From a checkpoint of a small contrastive image-text model: text encoder activation star_relu, trained on simulated stained blood smears.
Rows from block 8 of the image encoder of a small contrastive image-text model, named by matrix and row number. Rows with one number belong to one neuron. Each number is 128 + 24 x the weight over its row's rms, rounded and kept within 0 to 255. All counts start at 0.
After each neuron's rows are labels from the 100 images, of 14848, where the neuron reaches its highest value: "strongest on" is what is common among them. Only what is clearly more common there than usual is listed. The data: simulated stained blood smears.
# fc1: MLP up (encoder.blocks.8.mlp.fc1.weight, 384x192), inputs 0-95
# fc2: MLP down (encoder.blocks.8.mlp.fc2.weight, 192x384, transposed), outputs 0-95

fc1.169 [ 94 125  94 163 116  97 112 156 117 119 130 165  96 124 156 127 151 144 124 124 110 121 177 126 124 117  91 140 157  72 139 132 140 146 144 122 201 140 129 152 118 123 113 111 100 133 143 108  97 156 141 105 146 128 154 125 135 118 125 104 102 188 161 131 147 166 144 101 147 155 159 170 129  77 146 134  95 137 106 151 108 161 177 106  79 130 135 130 154 148  65 160 135 123 131 142]
fc2.169 [ 67 133 116 150 146 131 156 119 108  86 135 167 151 148 155 143 123 140 146 101 151 162 131 109 141 156 108 106 111 129 112  83 108 137 133 133 183 152 161 118 114  97 147 103  70 141 161 140  78 132 124 120 124  92 138 135 127 133 137 106 110 109 145 126 102 118 126 102 116 122 139 170 149 146  87 113 138 110 171 133 136 146 129 138 124 152 158 128 156 124 132  90 159 109 106 116]
strongest on: two lobes with orange grains; teardrops

fc1.93 [113 120 143 127 123 181 123 130 134  95 136 141 128 178 101 125 161 116 102 135  75 141 166 131 108 152 125 132 138 119 157  74 123 112 133 147 102 136 109 142 139  53 132 111 109 116 119 102 178 148 141 120 131 108 146  89 143 115 159  85 116 154 173 126 197 118 126 113 154 134 194 142 121 108 134 108 131 153 131 207 106 174 148 108 140 138 126 137 129 110 118 134 168 128 162 148]
fc2.93 [ 94  63 122 125 129 185 165 144 134 111 130 129 180 142 128 149 164 111 179 102 126 147 117 109 112 136 149  98 115 132 107 148  73  91 135 113 129 100 167  96 118 120 146 127 165 156 152 109  94 113 123 154 101 108 165 101 142 162 119  85 125 106 112 102  94 126 131 148 116 161 136 145 150 148  95 112 112 149 159 109 136 173  98  94 138 145 132 111 157 138 158 154 113 126 122 170]
strongest on: kidney-shaped nucleus; ovals; discs

fc1.134 [129 118 162 167  78 176 116 125 149  95 141 156 118 165  87 120 143 132 137 145  71  95 119 111 109 140 148 135 104 121 140 136 118 152 133  79 125 151 119 112 141  76 111 147 118 118 140 101  89 154 130  81 148 146 153  57 137 107 128 151 125 121 179  95 127 144 150  64 135 131 111 175 125 148 140 118 118 145 101 198  85 155 145  79 117 127 130 121 135  97 122 145 143 140 130 144]
fc2.134 [117  73 125  93 122 140 137 127 118 134 132 160 170 147 113 149 129 134 159 116  92 169 107 145 119 142 165 120 140 120  80  84  93 121 127  92 151 113 172  97 113 117 151 109 154 152 148 119 138 116 129 123 116 156 160 117 132 143 122  86 140  77 125 128  91 133 142 128 116 149 159 177 137 157 107 111 125 125 142  79 121 164  63  92 133 132 136 109 163 153 133 178 121  78 124 215]
strongest on: round nucleus

fc1.282 [ 90 135 144 139  79 134 149 105 113 129 135 135  94 102  42 116 181 189 166 164 120 120 123  68 131 106  97 126 178 105 116 112  88 122 139  96  64 187 111 152 132  77 156  99 146 107 147 145 139 161 107 100 137 152 148 146 148 113 127 139 122 148 118 130 148 133 135 119 125 118 173 133 130 141 151 134 129 119 152 130  98 129 122 128 113 148 108 129 160 140 136 151 133 135 128 127]
fc2.282 [155 105 135 130 123 124  95 130 147 126 119 122 117 157  84 148 161 135 125 177 124 203 137 135 114 121 137 179 171 132 133  86 124 108 125  93 172 162 115 103  97 169 146 153 171 101 127  99 121 126 121 124  99 173  83 107 133 107 113 126 132  55 123 124 123 106 126 139 127 114 152 111 142 117 133 135 142 148 119 145 123 118 100 112 161 128 108 122 131 140 113 116 120 140 132 137]
strongest on: ovals

fc1.17 [134 119 118 116 163 150 157 142 133 119 150 159 115 218 120 108 142 153 155 113 115 136 185 161 115 125 124 116 124 134 156  98 112 140 154 136 165 128 150 117 137  89 127 167  43 133 167 127 135  68 147 115 169 172 163  93 153 112 148 156 153 128 134 124 142 141 125 103 112 128  91 148 104 137 119 121 130 162 119 150  86 126  89 109 133 129 133 146 129 113 111 134 151 145 140 127]
fc2.17 [130 146  95 135  95 135 155 127 110 102 135 144 114 139 144 119 127 140 117 117 142 118 120 129 175 161 142 109  98 121  85 123 133 139 144 153 152 164 115 149 155  91  98 129  95 137 172 169  91 153 116 135 156  91 137 159 120 115 151 109 104  93 165 138 131 111 125  91 140 104 107 156 107 125  67 147 149 164 167 140 128 114 161 158 123 133 179 144 147  99 138 109 147 156 111  79]
strongest on: two lobes with orange grains; target cells

fc1.225 [137 174 193 139 110 121 126 161 146  93 101 153 131 129 127 114 152 129 119 123  96  90 141 148 109 111 131 159 119 121  57 114 112 102 166  97 145 104 108 159 138 114 160 126 135 124 166  94 153 183 102 118 100 114 141 133 118  63 165 116 158 124 128 106 143 145 128 108 123 115 125 165 130 107 144 136 144 175 150 176 110 150 118 125 143 167 136 127 131 158 139 144 123  98 161 160]
fc2.225 [127 117 123  91 129 163 173 132 144 100 101 126 125 117 115 128 128 102 136  95 163 125 117 123  96 116 147 142 127 111 135 111 105 123 129 100 121 133 152 112 114 144 132 155 197 112 139 108 115 112 135 148 131 165 177 100 140 159 106 139 140 137 101 120 171 127  94 141 131 167 126 112 125 137 141 127 113 148 131 113 172 132 147 134 140 131 134 118 105 122 211  96 120 137 104 142]
strongest on: teardrops; dark grains; kidney-shaped nucleus

fc1.56 [107  85 164 161 141 142 124 138 109 115 117 111 117 134 140  92 106 131 134 155 103 125 151 109 119 122 172 151 122 113 149 125 117  95 140 162 138  55 154  93 139  83 140  93 120 119 117 127 188 143 127 114 131 103 139 106 136 148 145 182 135 149 150 152 139 143 137 133 115 145  83 106 141 121 145 128 105 153 121 152 143 147 166 132 123 120 107 137 144  79 123 150 168 134 154 117]
fc2.56 [142 117 149 102 121 122 111 150  94 156 113 136 132 107 137  95 100 134 124 125 122 123 138 160 125 137 157  88 137 138 152 130 157 128 145 152 107  40 132 148 179 155 123  79 111 148 163 126 139 139 114  99 132  94 119 121 154 134 129  99 126 142 124 156  62 129 207 116 125 123 201 123 105 131 131 132 156  70 140 102 108  97 109 131 108 114 149 142 104 109  94 125 136 114 128 146]
strongest on: discs; kidney-shaped nucleus

fc1.63 [ 99 204 182 137 147 147 132 124 122 101 134 113 122 150 123 151 127 138 135 142 131 130 156 106 128 154 125 128 127  90  98  98  95 147 156  96 103 116  90 161 115  50 148 118  79 126 136 127 149 156 140 111 106 118 169  96 130 133 143 155 130  85 145 129 129 153 138 129  82 132 122 139 123 126 122 122 118 141 129 146 117 143 112 113 113 171 127 130 109 153 149 165 140 123 125 135]
fc2.63 [127 164  92 135 142 122 140 100 132 106 150 117 127 123 145 103 127 159 114 102 164  90 105 138 141 133 155 132 113 108 120 140 142 140 140 171 147 146 127 158 152  78  92 111  87 131 159 169 118 149 136 117 163 115 152 178 133 120 145 185 103 130 152 150 154  94 123  82 143 108 126 114 102 117  94 165 144  94 140 127 133 110 142 138 128 125 160 144 111 113 127 109 151 121 124  89]
strongest on: round nucleus; crowded; crescents

fc1.167 [113 114 166 121 127 151  93 147 142 122 113 133  88 154 107 145 122 147 129 150 117 167 167 123 133 147 126 151 121  92  98 122  95 159 144 133 124 131 131 159  99  89 137 106  68 132 170 135 154 108 156 129  96  73 167  72 125 123 111  96 156  99 157 128 133 154 162 142 116 148 183 207  97 125 136  66 123 168 111 167 119 146 127 128 101 130 146 131 144 133  96 136 136 106 137 156]
fc2.167 [103 145  99 140 126 142 149 138 132 113 149 144 149 134 158 149 131 142 150 108 120 117 129 119 157 149 139 111 102 136 115 108 111 117 153 131 160 117 144 119 131 110 125 128  80 148 151 166 101 135 105 138 130  97 156 182 114 123 151 106 157 111 149 127  88  76 130 109 153 125 146 135 138 133  79 142 107 122 145  99 131 138 141 116 128 130 166 131 149 123 137 140 152 138 120 130]
strongest on: two lobes with orange grains; target cells

fc1.371 [128 173 158 160 128 103 157 141 103  77 109 104 108  97 124 117 111 164 138 165  94 137 170 157 100 148 111 112 152 109  37 127  84 129 147 120  97 128  67 159 116  91 143 161 119 111 118 124 172 145 120 110 132 128 172 100 145  90 132 152 151 101 130 143 148 164 116 133 108  97 136 130 132 116 135 125 146 127 137 141 156 128 114 132 119 138 124 143 120 153 149 160 138 104 132 127]
fc2.371 [133  89 111 128 144 144 161 122 137 110 112 110 129 119 146 112 132 122 122 102 141  92  96 120 135 137 162 118  56 105 115 112 111 130 157 136 142 136 130 134 137  99 117 148 176 151 137 145 116 129 115 112 165 143 168 182 122 129 145 171 133 152 135 143 165 121 104 140 129 117  99 102 109 112 111 131 142 109  79 103 130 133 102 149 132 121 149 135 106 100 147 138 133 114 115 147]
strongest on: round nucleus; target cells; ovals

fc1.153 [125 128 201 133  88 137 123 157 159 100 100 155 109 139 119 144 155 133 123 138  78 107 180 142 115 113 134 151 127 133  98 105 127 105 162 129 146 117 131 147 142 110 139 128 124 124 177 100 168 174 134 113 110 115 147 118 116  70 169 126 126 131 143 123 132 150 133 111 119 134 124 169 109 121 162 108 130 186 142 187 116 170 136 127 118 137 132 120 127 124 145 160 140 107 156 186]
fc2.153 [129  87 124  94 126 171 165 140 136 120 118 120 134 119 112 139 138  97 142 109 118 132 109 105 106 114 130 140 113 117 117 159  95 118 122  96 118 102 159  98 108 133 150 152 170 147 117 114  71  98 131 167 116 151 188 101 135 162 115 118 111 136 101 103 165 147 122 153 101 154 113 154 137 135 136 102  89 145 149 110 159 145 142 104 146 127 114 117 123 139 184 148 120 179 133 160]
strongest on: kidney-shaped nucleus

fc1.137 [109 118 147  98 133 144 137 136 156 100 118 124 117 153 125 161 165 135 126 129  74 114 184 135 108 112 134 115 152 142  82 101 120  80 138 138 128 113 133 128 138 110 137 118 146  87 145 101 189 137 121 117 118 112 139 113 151 101 161 101  97 154 149 126 156 125 144 107 129 125 176 150 111 112 158  85 111 166 143 213 124 186 119 139 119 108 105 121 119 126 143 126 130 122 175 159]
fc2.137 [ 85  92 136 100 138 169 158 145 150 111 123 135 148 143 127 150 169  98 166  91 125 144 110 103 115 142 148 114 125 119 118 121  84 106 138 107 140 144 159  91 106 126 148 122 159 138 136 103  97 101 131 141 115 140 174  91 133 174 115  75 114 121  94 108 132 110 136 150 125 175 108 139 146 149 106 132 120 162 142  89 136 161 129 116 137 124 126 111 132 120 165 138 114 149 128 200]
strongest on: kidney-shaped nucleus; crescents

fc1.173 [134 111 169 127 110 142 148 167 156 100 115 140 119 139 140 145 155 157 127 122  81 114 136 159 119 127 136 134 161 127  85  97 131 138 163 107 130  76 114 165 138  93 148 141 125 124 194  93 182 146 131 131 112 127 155 120 137  93 174 179 125 142 137 118 149 137 146 101 114 131 126 123 111 108 161  84 131 152 146 186 100 163 123 114 125 143 139 135 124 158 128 125 123 122 157 174]
fc2.173 [125  67 146  90 137 174 147 142 155 116 113 114 145 128 124 140 134  88 149  81 131 143 116  97 103 122  99 152 113 113 129 113  98 120 110 107 119 144 151 103 110 139 151 120 171 134 114 105 130 104 139 161 127 161 184  93 133 169 116 134 124 143  99 113 141 153 106 163 117 165 105 143 130 137 162 105  90 144 123  78 143 143 111 120 130 125 107 116  91 152 175 129 123 142 131 199]
strongest on: crescents; kidney-shaped nucleus

fc1.372 [ 99 126 110  86 133 146 131 112 118  79 124 113 107 172 133 106 140 123 156 129  60 130 153 143  78 125 112  74 121 157 128  97 141 107 107  98 103  77 126 124 106 133 129 125 149 123  99  97  99 148 112  99 118 118 127 155 105 107 146 176 108 116 142 144 132 120 146 121 129 126 132 134 127 125 126 114  84 137 143 212  99 137 169 134 116  90 110 119  95  96 155 134 137 118 171 156]
fc2.372 [ 87 114 144 114 128 189 156 137 147  93 135 123 169 150 135 142 145 101 160  87 132 160 119 103 109 124 167 132 130 120  98 100  82 112 136  93 125 144 158  94 110 123 140 134 180 127 142 120 104 125 139 162 130 149 170 112 134 166 117 100 124  77 109  99 129 142 117 138 121 163 132 157 133 146 109 110 106 175 141 117 147 159 101  97 160 129 121 113 122 131 172 140 118 151 139 174]
strongest on: round nucleus; spiky cells

fc1.307 [101  99 130 125 140 168 149 137 104  81 120 101 118 172 132 149 100 147 150 138 139 159 171 141 133 149  97  71 158 135  73 133 119 123 168 125  87  88 104 157 128 133 143  89 129 130  96 123 110 125 121 104 156 138 148 110 139 116 143  90 135 119 121 147 125 153 133 123 113  88  77  98 111 163 132 139 103  87 153 126  97 126 103 118 123 138 148 134  99 137 156 164 120 123 117 119]
fc2.307 [130 129 105 121 137 109 160 133 124  99 111 139 128 132 161 137 129 117 124 108 135  87 113 120 139 140 106 149  80 111 109 119 113 139 144 156 108 145 136 159 129  73 106 130 158 159 125 141  96 136 143 115 164 111 155 168 136 128 145 187 119 146 129 142 185 109 109 143 145 127 119 148  99 116 113 149 165 109  88 124 132 131 148 149 128 109 130 119 102 113 153 115 170 160 120 134]
strongest on: dark grains; discs; target cells

fc1.143 [115 130 174 144 144 185 117 136 130 109 133 119 108 169  98 120 167 134 136 133 112 115 143 139 111 107  94 137 123 114 109 109 133 161 163 103  91 116 129 149  96  83 138 153 119 135 152 105 138 193 128  93 113 105 170 138 154 121 168 167 166 136 148 130 153 152 123  72 140 125 139 103 117 107 103 115 100 123 144 179  88 164  56  70 154 156 119 136 120 139 139 155 150  94 150 131]
fc2.143 [144  89 133  96 115 162 165 160 122 138  87 122 141 121 109 131 139 103 158 123 115 131 119 105 127 105 137 151 115 123  98 216 127 153 119  93  69  83 182 132 121 153 112 130 161 156 103 109 104 111 125 151 122 162 148 112 178 150 112 150 147 126 106 113 137 125 106 163 129 156 158 112 107 136 140 125 116 138 144 111 149 128 146 112 143 135 102 111 132 134 174 106 103 150 123 143]
strongest on: kidney-shaped nucleus; spiky cells; discs

fc1.336 [137 122 173 142 109 109 140 133 146 107 115 118 117 161 118 146 147 156 144 130  75  91 177 152 112 111 138 119 134 148  51  81 122 130 135 111  95 116 151 126 133 112 144 140 132  91 134 103 170 167  93 129 111 110 152 121 146  84 163  89 153 139 128 135 146 145 136 105 123 111 163 176 117 113 168  95 111 157 132 193 115 158  90 140 133 105 122 121 112 109 145 117 119 122 171 156]
fc2.336 [113  82 116  75 138 180 159 154 150 121 115 117 120 131 113 142 162  91 158  99 125 138 119 100 109 124 146 139 119 114 117 122  97 117 129  98 121 148 146 114 112 125 139 119 183 137 119 111  73 112 136 154 121 153 199 105 138 166 115 133 123 136  99 118 146 134 142 164 122 163 119 158 127 141 132 121 112 146 132  79 155 151 135 130 154 130 117 112 105 128 196 116 121 161 115 181]
strongest on: kidney-shaped nucleus; crescents; ovals

fc1.211 [105 119 130 118 122 139 137 145 143  69  94 117 100 116 138 142 117 141 122 146  70 123 147 105 114 135 118  91 169 135 120 131  89 131 134 157 135 222 110 143 116 102 141 159 127 114 126 134 127 119 146 104 129 138 147  88 131 126 116 156 134 147 139 125 169 142 159 119 144 120 221 134 109 103 135  98 126 102 110 133 134 136 139 126  56 138 144 137 107 135 151 166 140  95 134 130]
fc2.211 [140 125 142 135 135 112 148 119 117 107 114 114 120 111 158 100 116 127 120 100 163  81 109 131 132 132 155 124  97  95 118 109 127 117 168 135 122  65 111 140 129 137 122 141 175 125 140 120 105 126 123  83 158 135 154 134 125 132 128 164 144 162 121 137 101 139 156 140 142 131 192  72  70 104 153 140 179  83  69 149 141 136  81 138 115 100 130 137 100  86 128 116 134 101 134 101]
strongest on: discs; round nucleus; dark grains

fc1.82 [141 121 159 207 110 136 159 114 124  92 132 116 146 171  86 100 114 160 141 136 113  89 121 142 107 151 110 127 117 120  31  97 129 139 119  81 124 125 105 156 117 135 125 154 119  91  95 116 130 159 128 133 166 101 127  74 152 105 131  86 121 123 163 115 127 120 126 117 150 121  95 113 102 115 121 113 120  93 136 151  92 137  91 113 105 100 135 134 122  94 119 117 186 143 141 122]
fc2.82 [ 99 158  97 135 147 138 171 144 128 117 105 128 136 122 172 110 116 119 149  86 153  97  95 115 117 124 157 113  93 118 126 158 129 145 133 159 115 119 157  92 127 120 123 120 150 145 130 137  89 116 136 144 140  83 180 132 137 143 127  98 128 169 112 120 120  98 120 135 159 130 130 138 120 137 138 152 144 124 128 111 133 116 170 135  71 156 138 125 113  97 135 117 120 135 109  91]
strongest on: teardrops; round nucleus; dark grains

fc1.14 [105 118 156 136  82 157 124 131 154  97 125 125 113 152 118 129 145 141 127 132  82 152 149  99 113 132 119 109 149 127 168 125 122 189 159 127 125 143 139 140 129 105 139  92 121 101 121  93 112 146 127 108 112 101 158  83  98 110 162 119 149 142 163 117 174 154 160  91 123 142 118 182 101 129 128 115  93 157 115 229  92 161 162 101 136 142 130 127 119 121 119 152 146 126 151 152]
fc2.14 [ 84  92 116 101 116 197 182 142 129 113 136 118 163 145 135 134 112 120 155  93  90 148  97 130 132 126 179 125 139 130 122 169  87 134 129 131 107  95 183 112 117 127 129 123 175 158 149 128 103 120 124 165 123 111 188 125 161 156 114 124 135 129 118 101 109 135 154 135 116 144 144 177 149 152 104 103  99 156 173 116 137 162 105  72 126 137 123 113 174 159 170 130 130 126 123 159]
strongest on: kidney-shaped nucleus; target cells; discs

fc1.45 [121 138 176 131 160 149 136 141 112  91 175 132 108 159 125 149 137 155 110 146 103 131 129 132 121 138 124 145 151 127  86 108 115 118 153 148 121  27 103 145 154  69 121 160 108  99 172 120 165 161 107 106 144  90 181 103 134 118 168 115 108 118 169 115 161 145 109 116 117 130  84 109 102 138 141 102 136 194 134 185  99 154 114 104 119 134 134 133 134 124 106 134 151 140 158 161]
fc2.45 [127  85 183 127 154 157 154 149 117 144 141  74 132 131 142 133 161 115 161  95 133 127  94 110 111 149 141 102 110 127 146 169 124 111 154 135 125 110 163 107 137 154 140  86 120 150 115 121 129 117 113 138 106 123 175 124 127 149 137 124 140 140 106 110  42 123 120 150 124 135 165 124 146 137 142 125 109 118 147  59 122 152 106 111 135 150 134 119 137 124 156 135 133 127 129 173]
strongest on: ovals; kidney-shaped nucleus; two lobes with orange grains

fc1.351 [137 127 157 165 114 142 120  76 134 149 192 135 129 108 123 133 161 187 190 149 149 135 118  31 136 110 122 148 182 126 141 131 106 117 111 135 121 138 117 121 142 116 110  90 102 101 156 157 131 164 105 125 129  82 127 153 179 149 117 144 103 108  86 133 135 129 112 131 129 138 137 191 115 140 176 130 124 184 145 114 132 107 157 139 147 138 108 132 144  74 111 116 121 137 142 112]
fc2.351 [163  95 136 121 139 111 113 153 126 102 114  88  77 110 111 150 174 124 139 157 100 158 137 121 109 112 113 175 151 126 100 107 122 114 124  92 112 102 107 146 114 153 140 149 151 125  73  96 146 104 132 128 137 156  88 101 149 126  86 129 142  85 116 121 131 189 154 162 106 150 168  96 114 118 155  92  78 115  88  97 120 133 145 160 143  98  87 107 121 124 131 134  98 117 183 132]
strongest on: ovals; crescents; two lobes with orange grains

fc1.356 [132 187 103  95 156  86 139 112 158 101 147 141 124 110  99 116 154 124 135 143 111 110 145 184 100 123 112 140 111  94  99 123 135 110 131 124 167  70 138 100 186 110 122 161 125 112 133 126 156 106 109 128 177 175 149 148 131 149 153 140 134 154 132 115 141 122 137 119 156 135  83 124 129 136 117 119 146 181 172 150 144 139 102  94 139 106 135 134 168 139  79 116 138 160 169 137]
fc2.356 [114 136 115 114 161 119 172 123 153  97 117 125 119 138 156 124 111  96 116  88 158 114  91  99 101 144 116 137 122  82 129 115 119 112 142 140 162 165 130 116 149 121 129 144 143 119 142 144 142 122 118 145 169 159 172 142 129 152 135 124 113 123 122 121 158 143 115 125 128 145 142 138 119 132 113 119 126 129 146 109 142 118 165 143 142 101 135 148  77 122 162 123 148 144  87 117]
strongest on: dark grains; target cells

fc1.249 [150  70 135 115 139 151 152 100 115 144 140 129 135 101 128  95 161 139 147 111 151 119 154 127 151 100 167 139 141 151 142 115 145 131 110 142 111 113 125  92 157 158 123 117 147 124 104 160 168 163 127 142 139  95 110 159 123 123 126 155 121 185 115 134 113 126 125 119 129 125 133 148 123 115 145  85  91 125 145 144 172 124 150 135 167 127 126 143 113 110 146 109 134 172 120 114]
fc2.249 [139  85 140 106 116 122 130 143 121 121 119 113 103 133 127 125 118 110 127 143  59 132 136 122 139 112 110 160 139 150 113 150 117 147 109 110 129 126 132 136 121 122 159 125 143 129  99 122 112 107 142 134 122 133 130 121 138 129 109 137 122 127 122 118 127 243 125 139  53 119 146 146 120 132 141  30  22 117 130  57 120 131 117 140 107 138 115 122 108 147 126 148 107 109 124 156]
strongest on: discs

fc1.263 [160  77 131 153 130  68 155 135 142 126 152 148 130 128 122 118 151 126 134 130 130 112 137 150 125 122 140 181 111  93 154 114 146 137 148 148 122 135 177 109 160 127 137 134  92 124 127 120 169 131 126 132 151 147 152 139 165 111 133 173 145 182 142 116 149 137 106 112 117 153 125  98 123  73 131 100 129  92 109 138 148 142 140 128 136 131 108 141 164 101  84 113 148 165 139 119]
fc2.263 [150  89 144  88 122 112 133 100 135 114 113 117  95  98 116  91 130 142 100 130 129 102 156 151 119 121  77 155 104 104 125 148 148 125 140 147 133  98  84 159 171 105 100 131 189 110 111 153 100 133 125 129 150 137 123 162 106 112 152 190 169 149 149 148 116 156 142 116  90 104 165 112  85  93 148  96 134  98 103 124 145 104 145 161  89 133 145 144  97  91 159 111 164 164 111 143]
strongest on: discs; round nucleus

fc1.348 [127 113 137 159  82  81 170 154 107 119 112 159 116 115 150 127 150 122 110 112 123 133 165 142 122 132  93 176 158  84 176 130 154 118 144 137 204 150 148 118 126 101 133  97  64 133 137 109 136 138 131 140 135 134 148 154 128 111 141 138  70 159 149 138 169 152 105 121 123 144 148 152 147  85 120 121 108 106 125 152 126 143 145 129 105 133 145 137 171 145  84 119 130 144 137 144]
fc2.348 [ 93  93 115 123 133 142 145 104 105 119 131 132 135 123 152 119 116 137 121 111 131 143 137 122 142 144 106 116  83 124 106 100 127 125 140 148 187 170 162 116 112  93 148 110  76 139 163 156  85 128 117 141 113 118 152 153  96 119 144 134  66 135 152 125 128 112 109 127 115 104 110 152 141 146  97 131 134 142 155 141 124 121 144 138 142 144 160 143 141 116 129 120 195 133  99 155]
strongest on: two lobes with orange grains; discs

fc1.85 [ 99 130 100 135 114 139 161 131 109 103 107 100 100 152 136 155 124 153 153 112  94 143 145 141 107 151  91  65 193 164  97 109 108 116 141 134 103 111  71 152 146 114 121 130 101 115 106 103 125 121 106  82 162 158 153 109 144  96 137 142 125  98 139 135 150 151 153 127 109 105 129 111 108 141 110 133  93 134 165 145 102 135 131  99 117 154 155 126  97 141 158 166 112 144 148 149]
fc2.85 [112 165 125 120 138 104 150 113 139  98 114 112 120 126 147  96 121 120 109 108 162  71 126 116 127 131 128 133  67 111 114 131 128 119 166 153 133 144 103 144 146  78  82 125 174 120 152 151 125 125 122 125 155 149 172 173 128 139 153 169 178 147 136 146 170 114 101 119 147 131 123 145  81 108 122 150 151 124  90 130 153 111 119 132 138 117 140 141  89  93 159 114 156 166 119 127]
strongest on: discs; round nucleus; dark grains

fc1.322 [ 98 174 134 102 172 100 125 133 148  92 136 154 102 184 103 127 106 126 130 136 118 125 173 140 121 140 164 109 114 162 139 103 117 130 175 171 110 126 128 158 127  96 141 136  66 124 178 113 133  88 135  97 125  96 179 118 115 120 169 137 139 112 148 109 127 135 140 113 117 112 121 121  77 131 138 129 122 183 143 177  92 137 121 110  86 133 157 129  98 107 137 155 157 136 113 144]
fc2.322 [120 151  50 115 118 156 174 154 126 117 160 147 127 141 157 151 134 132 158 110 125 156  85 120 165 128 132 119 130 119  83 121 110 153 115 141 138 138 130 112 144  89 140 148  64 137 136 159  76 131 138 142 159  89 149 147 141 125 125  89 117  85 136 111 149 156 155 125 110 117 144 157 116 127  85 110 104 131 150 160 116 118 145 118 126 134 165 100 136 142 117 138 101 157 129  54]
strongest on: two lobes with orange grains; teardrops; small spheres

fc1.175 [118 155  95 107 125  94 134 164  98 105 125 149  96 115 121 141 117 174 135 121 109 109 214 149 144  89 126 158 125  93  87 117 126 104 150 114 189 115 136 116 148 115 109 121  95 141 172 110 153 145 112 136 110 128 152 157 148  88 152 161 154 158 105 117 128 147 114 120 143 141 147 160 137  73 141 126 151 120 117 171 123 154 146 121 108 153 110 126 154 153  88 126 108 117 156 151]
fc2.175 [127 107 130  71 147 145 159 119 147 124 153 119 113  94 103 117 107 107 137 106 149 134 101 119 115 121 148 151 150  92 165 118 147 123 121  92 139 169 157 117 102 132 137 142 123  82 142 110 128 110 132 144 146 143 184 106 128 159 100 143 117 156  99 114 181 121 127 129 122 152  93 138 131 131 123 128 133 120 102 111 147 119 142 148 151 142 128 111 105 108 156 113 143 163  92 118]
strongest on: crescents; dark grains

fc1.375 [121 154 127 130 122  79 137 124 112  72  84 120 113 106 131 131 116 142 121 154  62 104 147 121 106 152 153 103 133 126  54 137 113 142 122 143 131 173  60 149 104  85 137 133 115 113 106 121 154 113 142 127 122  99 141  96 128 104 118 132 149 127 147 134 164 135 136 143 114 114 130 133 114 100 138 145 141  93 103 140 119 142 179 153  62 129 136 124 111 142 148 155 154 103 127 121]
fc2.375 [ 96 121 155 134 165 144 150 129 134  85  83 113 137 124 149 118 132 106 146  95 150 131 130 111 113 129 164 134 101  94 118  89 103 119 166 106 110 108  91 131 126 140 125 147 195 119 130 114 133 117 131  85 162 167 156 132 128 152 125 148 135 127 116 140 139 117 112 151 139 160 146  80  91 110 139 146 179 107  66 138 156 161  67 160 142  85 116 139  97  92 157 106 119 102 115 133]
strongest on: dark grains; small spheres; spiky cells

fc1.164 [140 135 147 143 115 140 108 145 125 110 130 147 139 201 110 116 174 122 125 150 107 143  69 121 121 143 102 138 167 121  59 124 134 124 119 106 131 137 117 189 124 128 119 110  94 108 129 113 108 133 122 145 125 105 129  58 125 136 129 107 148 139 192 144 148 144 143 146 120 141 136 143 114 124 107 149 105  92 118 137  76 172 149 135 103 140 122 114 100 135 157 141 165  89 154 118]
fc2.164 [134 188 101 128 180 122 139 127 121 114 129 154 122 127 133 116 169 136 111 132 112 120 122 128 150 144  86 116 102 129 110 155 129 123 137 137 124 158  90 116 146  73 126 118 100 144 134 165  93 158 104 132 152 100 139 161 110 104 165 119 113 128 177 145 163 123 109  94 125 113 110 142 123  99 101 129 132 166  99 120 133  80 140 154 119 109 213 147 140 137 144 126 148 141 157  86]
strongest on: teardrops; round nucleus

fc1.327 [111  97  81 158 101 131 140 153  77 109 132 114 107 129 127 129 112 184 131 133 122 127 172 113 133  85 136 131 140 107 111 113 128 118 130 113 165 139 145 117 148 122 113 120  98 144 148 117 154 141 117 121 129 113 163 131 139 144 145 173 129 140 111 130 143 140 135 111 139 139 151 155 124 100 107 110 100 105 121 174 128 133 165 146 101 134 117 110 134 136 116 122 109 127 150 148]
fc2.327 [118 102 147  91 143 147 148 106 146 121 143  86 136 115 148 103 114 133 109 100 148 143 134 131 116 123  86 125 121 114 163 141 158 101 126 133 160 158 137 104  99 113 167 110 115  92 158 125 113 112 124 135 112 106 184 114  64 142 110 168 127 163 119 102 156 173 101 134  98 119 103 150 144 123 133  99 117 129  95 129 122 102 134 122  98 160 137 135 125 131 136 121 185 133 100 127]
strongest on: crescents; two lobes with orange grains